From a checkpoint of a small segmentation model.
Model: 14.6M parameters, 48-pixel images, encoder norm layernorm, encoder activation gelu, encoder layers 10, encoder width 384, decoder norm batchnorm, decoder activation elu.
Training: muon at rate 0.0045, batches of 64, held-out accuracy 96%.
Data: trained on simulated stained blood smears, 97500 training examples, 3.6 epochs.
Rows from block 5 of the encoder of a small segmentation model, named by matrix and row number. Rows with one number belong to one neuron. Each number is 128 + 32 x the weight over its row's rms, rounded and kept within 0 to 255. All counts start at 0. Numbers have three digits each.
After each neuron's rows are labels from the 100 images, of 14976, where the neuron reaches its highest value: "lies over" is the class under the peak. Only what is clearly more common there than usual is listed. The data: simulated stained blood smears.
# fc1: MLP up (encoder.blocks.5.mlp.fc1.weight, 1536x384), inputs 192-255
# fc2: MLP down (encoder.blocks.5.mlp.fc2.weight, 384x1536, transposed), outputs 192-255

fc1.302:129139075151136128096094150157142114113171140143106112191181182098139194164046096117121128070141176143172142096158197153120114101110180190140134153100138162158158119130140171138166107102100142
fc2.302:080042228123084141117186130126069147117202142107138106057176136145135097096169117119126159144217179069106103135121132172141154230130072113110149183088107147115167131131116080085160125132112158
lies over: large cell

fc1.187:106099107129125154184140159146123154160145145087150086104150169196135121077154170130117114108104175088117151130084143110108145141082128131125173169116132134134055142147113129138096085091128115
fc2.187:109147100122100122185138105163142104140161087158081111148127092121131141161139117099108156127098215081087085128108115159121125104140090147100070102150111136120090147110153139096066170172140186
lies over: nucleus

fc1.61:201128103140109134138157143137135194136071085110154126118149048104174025104155089134154086146204154135087112096077133150121173149127149116145175111130116116139112109106190075091067163144144161
fc2.61:155157128155121072159106115068125079127112098133201137164124090154217141130171155100084152112125084137061114135100110085143065114098124131091112145061229081135120096112121083198100176148120158
lies over: nucleus; large cell

fc1.323:130123129126107136159137110094117070158182142169172054176122129144141095109115127103101144119146146142150148137128131156114146132118167078163103127095097158148093175164185081078114182121125097
fc2.323:149072097159172130155158087109146061100132094074085101106139115120114096054131127114141103143103124168154171110153126113149132105146119115084117126052157095170180124147143100141205110114117162
lies over: small cell; large cell

fc1.91:131087194132136123095155173155110115134167154144172132154187144150128121062061118119150104114106126117176123158172141129098145114118110108138153103109112113144122108092094131104125132109157156
fc2.91:126103150135166115146141113094142088116098106142124092092087150083081135103138064103112095189142100103139172107087077140140149129101167100115156145129156114134164137111093085153106127191111138
lies over: nucleus; large cell

fc1.386:098120115129176142079146148133110138083116138111130121145136086115155124086128119133090093085114070138105151208095165119164103065127110154107182095164144146120178136112119121125101113115096209
fc2.386:117128132102097177126152098149107153105102102120112157161112125084161118129136114133159102143154129128113151143193165192065118089124170049142140094132110141165164184108154117124167094078114074
lies over: large cell

fc1.433:085096106184162138156120163090134117069088057041114165128118106062090132103134100161150088123119101099111070084096128170138117139157193131115087125124174127120063133076064131180119093157135116
fc2.433:176174105063139190126180104149144140099141144178089059098110073155130160119117118136124121106154174105094122131122141123153122133133127178107118133195140137129138111168094132107107141108150111
lies over: small cell

fc1.87:155094103094099062105055141179139158119087116152150124140153147141096155084121150102164122104126135127169101124188119049123106153100127122185123106135105144152153129141113128080128110113145105
fc2.87:086117114089119112110133066098152132127149206091138087111066162106130115139148104169083086108092120114183058138105118118144156087151092179147115121107157166090121121110117090148149153098049129
lies over: nucleus; large cell

fc1.735:086102188166120137126189074115118107097128162110093130178185047156137132072134155122154117145163145139169055156113151156117107156173180087092143128185151145138110128125136146041101190153123137
fc2.735:100147144075089093144147149146146124071115130129128077078186120064052119102096087115134124140080173167104095115112129106171184115111135134152125098194129140110120136148163153168081111175119116
lies over: nucleus

fc1.130:125133154080111120193059140115133127104116119096088143128143169147133117134187059109127157106097141130077159064133166189152177144101126118143107186107142121115127132109100093126134155141176203
fc2.130:152117092157129141141126113091119106109118102107108138154119144120164120102123186147084131107162174123143148134113095146129171120150099117101169072133169183127202156087107124135168143139102056
lies over: large cell

fc1.604:088141123107145147129121095114156108080076118117137126166094193135144097098145136161082126134084141134157170093138080137127181127123156120137083121176086107129089135183110174169159086107132121
fc2.604:150168123134136107152083097129090101091151130107125133133087147152138094130112113135159153109121087122077115167131136133140101111115116203068130116064122139148139069114174136143137149148178111
lies over: nucleus

fc1.643:173189097107147082041205067136143105111118178097108080134116116113127160096150097121173143138119083100112136093167136165138161128143105129158140118143107083074131095134133174131129142152127057
fc2.643:098145123098145144128154150101099108099158108166083162140089152077061127083132125098072130163106116153144152140119138056086099109155120085152138122143102112108140115143148068160134137068171099
lies over: small cell

fc1.347:170190204109119149139142088151109177065061149150101127136160145149166101128112074156182165108144160152136130176116117101108131159069091167145147111080097119104120125152101211136090111066201095
fc2.347:106135128165168143157113171083123065144167139107155098122107076147057147128102091094093163143136126157077151127060147150144138136158151141123104141088132124110133094115098105094066124175120111
lies over: nucleus

fc1.322:086122137147133152154108148123151132116041173137114169099158123070116053094117104096164199163102075140129085097144138166090109129118158150074107189143110088161127101173101091118102159150176145
fc2.322:115167136125109093136145105146104104122184110142107119125092141072090207130123136139185118137124177080110150101043103163092178113089126094072149128160130081146076102165201082148158173154154171
lies over: small cell

fc1.207:140114041092082137120075087160108150148156089117127153131086122169084145165122137055189209124166174105136139088165172122086152110145165147107142150073161121120186172112089106118106162162053106
fc2.207:131139167115087124148116124127120100153103140167144119089111111144114188112179177144134092126133140161121153099165086057086120144123097171113096124115116174130104112090129095095117127150083103
lies over: large cell

fc1.539:133124119102124142091160134074072086128137117096135138180137166191171123117079125120111144132125070140156130174096157169090131172127170114151118090125087153129127162110119111155119118157131096
fc2.539:152129094190146118150170143099142090110126146123104108138090136129105085103110109133178103108155171126160096200110116100129090076142065137126135083105143113142172085129138096129147126135159174
lies over: nucleus; large cell

fc1.744:134112089087193147096113138161132139159106124107126097110185103116172147126205100124186127172142144184101144170138111089128136160158144170163138100172139054111112141083159147178119135148108083
fc2.744:126129108077137126144098144111098046162057137137038130111144102053092147122141102069128188097100091105096058113119203114116115115126172145122111142151111143187114156112135132083133098124135091
lies over: small cell

fc1.482:140100137182112144134090156126176101150128184075148133158179130180158109132114116102079109127101144142102161126089148135120150114154108107112152113147126169170065178116136112044134174138152138
fc2.482:124154164172125188154140119103098078193154117170156106119125167111114109064118086131103082105121214053171123120085124163076163105125136102107113128169139111134114133117049125156068155159114146
lies over: nucleus

fc1.446:170077083108099083137154140099090137170079158177147129166138120148076096061125151147165113071130114087120137101181173089175156118037149124125152098144076182149176112168121138102151129068094130
fc2.446:101135094076148129092079080144190084035153173151170100108086183108108145139147145151111119134129194102171133176110155097170150084128112101104134128128142173083142114127135093133102133136057100
lies over: nucleus; large cell

fc1.765:133119140107123105158100149098128081154134138152062167161138134095077140122108119145127150086158135139165117140165142162107102151111144168164147142168162106143177146156140130126132110086075136
fc2.765:100068097116096128063106164088105150085104143113161111087146156117145138127102124151147148153107186169117110130109133133132142116092111116127135049132118156118142178178171180146120132148102127
lies over: large cell

fc1.487:133124108133074119151110135174055110144154132131083140152155100170116112071165160132150123076092137152166137147141141109098126165076042125115103152111129115122073143142149116106103116099186140
fc2.487:133108149132117111115069167075109079069149106151051086107146144106120131180105124090106140086120190119152184147155124126099141183073157120094173135139127134132106076057081141138131084140155122
lies over: nucleus

fc1.97:135083174103105142114149160140073124198148072199124056148142107159106114100114085095147174097155136124113146162126169118178108119085087104129119142162140143146148106103122107138115090109126125
fc2.97:196126140134105137104147140106125088058158109183036143110141155084123089107152132158143129139072133084134111190146121144131158118113169120068128119104171135143160150132138144212061125164113156
lies over: nucleus

fc1.424:091138102182128089074102140126136162118125097114191131171117118128125088121113134122099114060142112100133162147131129119140068130097166123155120131172124109134084135128148101129152129128170146
fc2.424:185108110078060147140093102183139094146126162157151119104151119140152192184092126159135117155171134111124124143126061087138086101118076103159102135163104166109137126115124107103101134098093141
lies over: nucleus

fc1.722:188094172118136101147138164134107107160180109113111161155132109144144142126063144119152098078111148125089173141135155069127106119159103157100133187111170154087100119098161099091131151143130096
fc2.722:164118110115139113139123086141100088060119168157108147144121154078108150125117155105116163115171076085126083156120152138122098130083139101107139131189135131104119081115118096138131100133154146
lies over: nucleus

fc1.9:129129086126150100113147129151144087137117136126129111154058103177127146139132121092120156169103074168103058087085120189149093155129111141165113105094086135083140104124091099111111173189114122
fc2.9:089148173120147129089135124144127118128080122136110124114110096083110135069086147170164193138112185170146118098129134127138109146153174207140170098061161094146089164139110153144084058108140150
lies over: small cell

fc1.699:136103179107146112153153155158132104096204107164082113138155151145186134178101111124168147111119105109096177119096114092129100135132137132085108157174153166100082182173138125155104105119179161
fc2.699:185111097105130061163145143206175061071154154129097103102106170066068085140096118129141152175152103102128107134148138134153159143154120107150135114182115168117104055105081134116147087137127136
lies over: nucleus